Weights of a small self-supervised image encoder: patch size [8, 8], muon at rate 0.026.
Rows from block 8 of a small self-supervised image encoder, named by matrix and row number. Rows with one number belong to one neuron. Each number is 500 + 25 x the weight over its row's rms, rounded and kept within 0 to 999. All counts start at 0. Numbers have three digits each.
After each neuron's rows are labels from the 100 images, of 14976, where the neuron reaches its highest value: "place" is the part of the image that holds the peak. Only what is clearly more common there than usual is listed. The data: histories of elementary cellular automata, time running down. In brackets: how many of the 100.
# fc1: MLP up (model.blocks.8.mlp.fc1.weight, 1152x384), inputs 192-383
# fc2: MLP down (model.blocks.8.mlp.fc2.weight, 384x1152, transposed), outputs 192-383

fc1.752:479506464469479489542512491505506480475487494508474483512508512441493496526534498515468530459438495475476517531514494447488544485520500536457522526491487505500499496478535464506515488511503533531489531548496470472519556477455515494503484507461540493509521503496504512471502480517491491476510447496462506495500524535502475499460511534470496489508504501499433482532512517494489537524505516506508505466481517486501471463507521487419536466487512527499488518474507562498524484509516497510492490486557529561518493482534510465499487499521481494488511500507471476496532522532466474508
fc2.752:472481492516502462527486517495488501509439526502468492518466484500488492483498491493471517489482482530522519498509476485498545498505502497519532504480525513471493545519465451498541567518474498535531496525492495501492465449533519477537485512518510489464497525523513507493495485542537497528502483491530549493527490502530507516467474495481508485494518518543509467488494483483499487498523509460485483515497513537525447524547536462461465459494534516450501501487494460522539500469502511500499550533493499493512482547505508474544499514489482567528508463513511466524521538473478475499
place: bottom centre (30)

fc1.182:518468502450541509560501512460492475546556513507470489505487470452541497529468512467536488502491522489474499498488523544456461487509508476490466513497525466497489451472527530493500468482515495476461510497496535488497527520484497492522481470491495517489474483509502493505497490512512503508503515494520511489491516491445477493498491533475511500507508492503528502488440525522488510488468461523496483535496513489565536537486518493550487514516424501579529485519511521498448503527501499511520520516435534536498495505485508509493478470482517522494488512506489519489481517503495523439
fc2.182:515497540428534545483518468508546541481515479526515506501527541492481494481513507501546505520511489484477511487503483464537479518492509547501444502496529554504549517523467512549475486516500480506487478494494491517496500534534480525506506502482474503527526512482495544528467520524476466491498499484453513494512532498526504457525502534536538553480539492453514533466519506505521515493490469504535479460478496485454489467534491537529546530484494495548478491508486501486483525468535513512509471448471520524490530497537515485518467451499526532497522523480544520499502471455501526520
place: top left (27)

fc1.754:438507446450500494564536508508475498471479475492453504534505507481502488500490485478487518468429505495499522527522466479484506517508506539495500512475490560512509466482501487510530530487513529519495552513525451503525527472452524472500481516493557498529524512470504522470518481545498550487478475489460503493505498518478455490480506535526486503523505496500429500517490510488535538517506511514530484478519513489506437476513531494439523480488509502489467516476508543501535515510538516510488476491517509516502490485550508466506504509505507505487511473491474498499498528524478484473
fc2.754:458489495519490458518482509500486522501424507498472496509470499502459496497505478496468525501503498522510520499502489449479550497512497489515563499503519517490513568515468413516554575500457493512507486566482476491495485461535514505529493522516502492469517514508489501498514488532525527529488473508518524494519485504520507533504482460488511471509506527517510462504534490485509486487502501472488482491493517521520445512524522474458484488484553556425530522481491447513571477494508492500513550521526505510500490507515491494532484528460469561503493488511503452493508519491489485526
place: bottom centre (31)

fc1.21:530497488480491518525493503486499508493535481488487511523506480457523531504497511482529519507515501519475519510512492514499500508503488480523533508515514461495487457541501527498494472503495506489482511439482507503524532482497488529511471482560483486535441510486483510547461453474490567454511524471496498527508481506516519489494501474496501515473496464488539508501512516506484471529519511516519525534512514473530536537509490523480503476509353516540559519480473512496495467526485514502512491465472498485495489499513488505473511490464549493504501433487477525495484527507507485502
fc2.21:540529514496515461405486479537522527493517520534558536438508493519502494445466479527506518475472515486470475502502549537533486522479461517474473517511530461525488470475510500478509517487523503538500490477487494494456525493458486527527528502501529494504486481485504512554531516467529468457485474498519466510479522463502517482503543504491519531473490453495507515500465464494499511486530521525537524547517511504511481485487503558488527531468487484514497495505549513500512514504510501550498465471502513502482519483513476492518488511484537494488549496493514470483519492506480522507
place: bottom centre (39)

fc1.516:480478446546512514507487472495493539510512492513518503496526548519510516508482498518509519475508512504434473506497497549522480466489509512499495516496489423475502501523517517474562509475523469532445536485508515521492539536468484509504493524506499511510486466483502480509494477542488476483517524455445499523513488508500473475541479532473475502511483517479591500507522497482529476502468531471503501496486483507549514470510487463487473537515432487534509455501478493464521494484479504494502471480499531476497518498492497484510518510496559490527560459500541484485535540504496466482
fc2.516:546490535481462492472527501538512466486472548516495505490453500523487500463468537544485462502543488512513516489465520438488497480491503528494473505500506538528474473458526481491441496535514520503493484484519487487491493543511513508542498507520458477489506463508527495523503513498514534523484471535488454493480470508502508547499536508448508505518504504499414506493506496479465487516548489550479484536472484516426474513482524508497516452486542501495538542446520520451505502474467500443519523523503481495513499515540523488542469490476532464451491499491472467504481510519518541496
place: bottom centre (32)

fc1.247:501523512460454493479506496541503482490485508503462502479525515479524517532504483504499495487478483486506525471497512485504527510532491490511484519475547485498475473492482484498511453500484509514517504531467483497454451534517526477538522516537575452486485518517502478462494537477509557500516501521456542506493477495537492496521520491433492472496508488468507504447536493528478496520494505515522540496502506534488500501505514512530483492497490469519512504505501515488469532507505523453473488472536514503466528489490474456494511492494480469507530523451535453490525484494497507526
fc2.247:481513485522482463506508460448507497513506505505523456537470488462525504495472521476489469481534527553469454514474507501510470488492462504505504487552470511477504480514534511462485507477479475465488500464527526511512527458461500527506497488499470538529519478490472479530484462483490512468528511467557499466485547522500475518486454486502467519499467514523525472500535523480480495493520500539501495555508502466485532537480509497531509512564486513472537507488512502483525507510482509481506556538497492529485449516499527535504522485496525497487540483534478523506545530547523466482
place: bottom centre (28)

fc1.570:530526485495520503534473512463482524516554512502495486492493492458553472514459521479510492492499514493498513506492469489515520504506475503505501520489512485511481446522514531498509537495499490475493508467508535528450476507445490532557520513534463486509480510487517491498504489485540544546487541474448501469493543491502491488512490522498510503520480484462508494473519531495496473485483482498522493508512478458509496529525518518550479485489452493540471431513501518520506552511510486487493514458475540490453497500482485474510523465478526489507527476482545519485496499466469458461
fc2.570:472491505487507536496535476496550536493504502524500502503546515525497504492522515503508530524498509523499467528495504467530491476498506476489468503565508519495528532455474488547482466509518483508451533490517487486521545522511495497442493516507478531526567467506468526480468514522447463479519522483487538476501504504493489514521484501447471534503510490444510507490513498470515492516498530498468527492534482516494509464465481525500553535471485501481534557525507536445485477514515525520463467560521514453527493472489544503493532466461525509508486510523473520503512500506540510490
place: top left (29)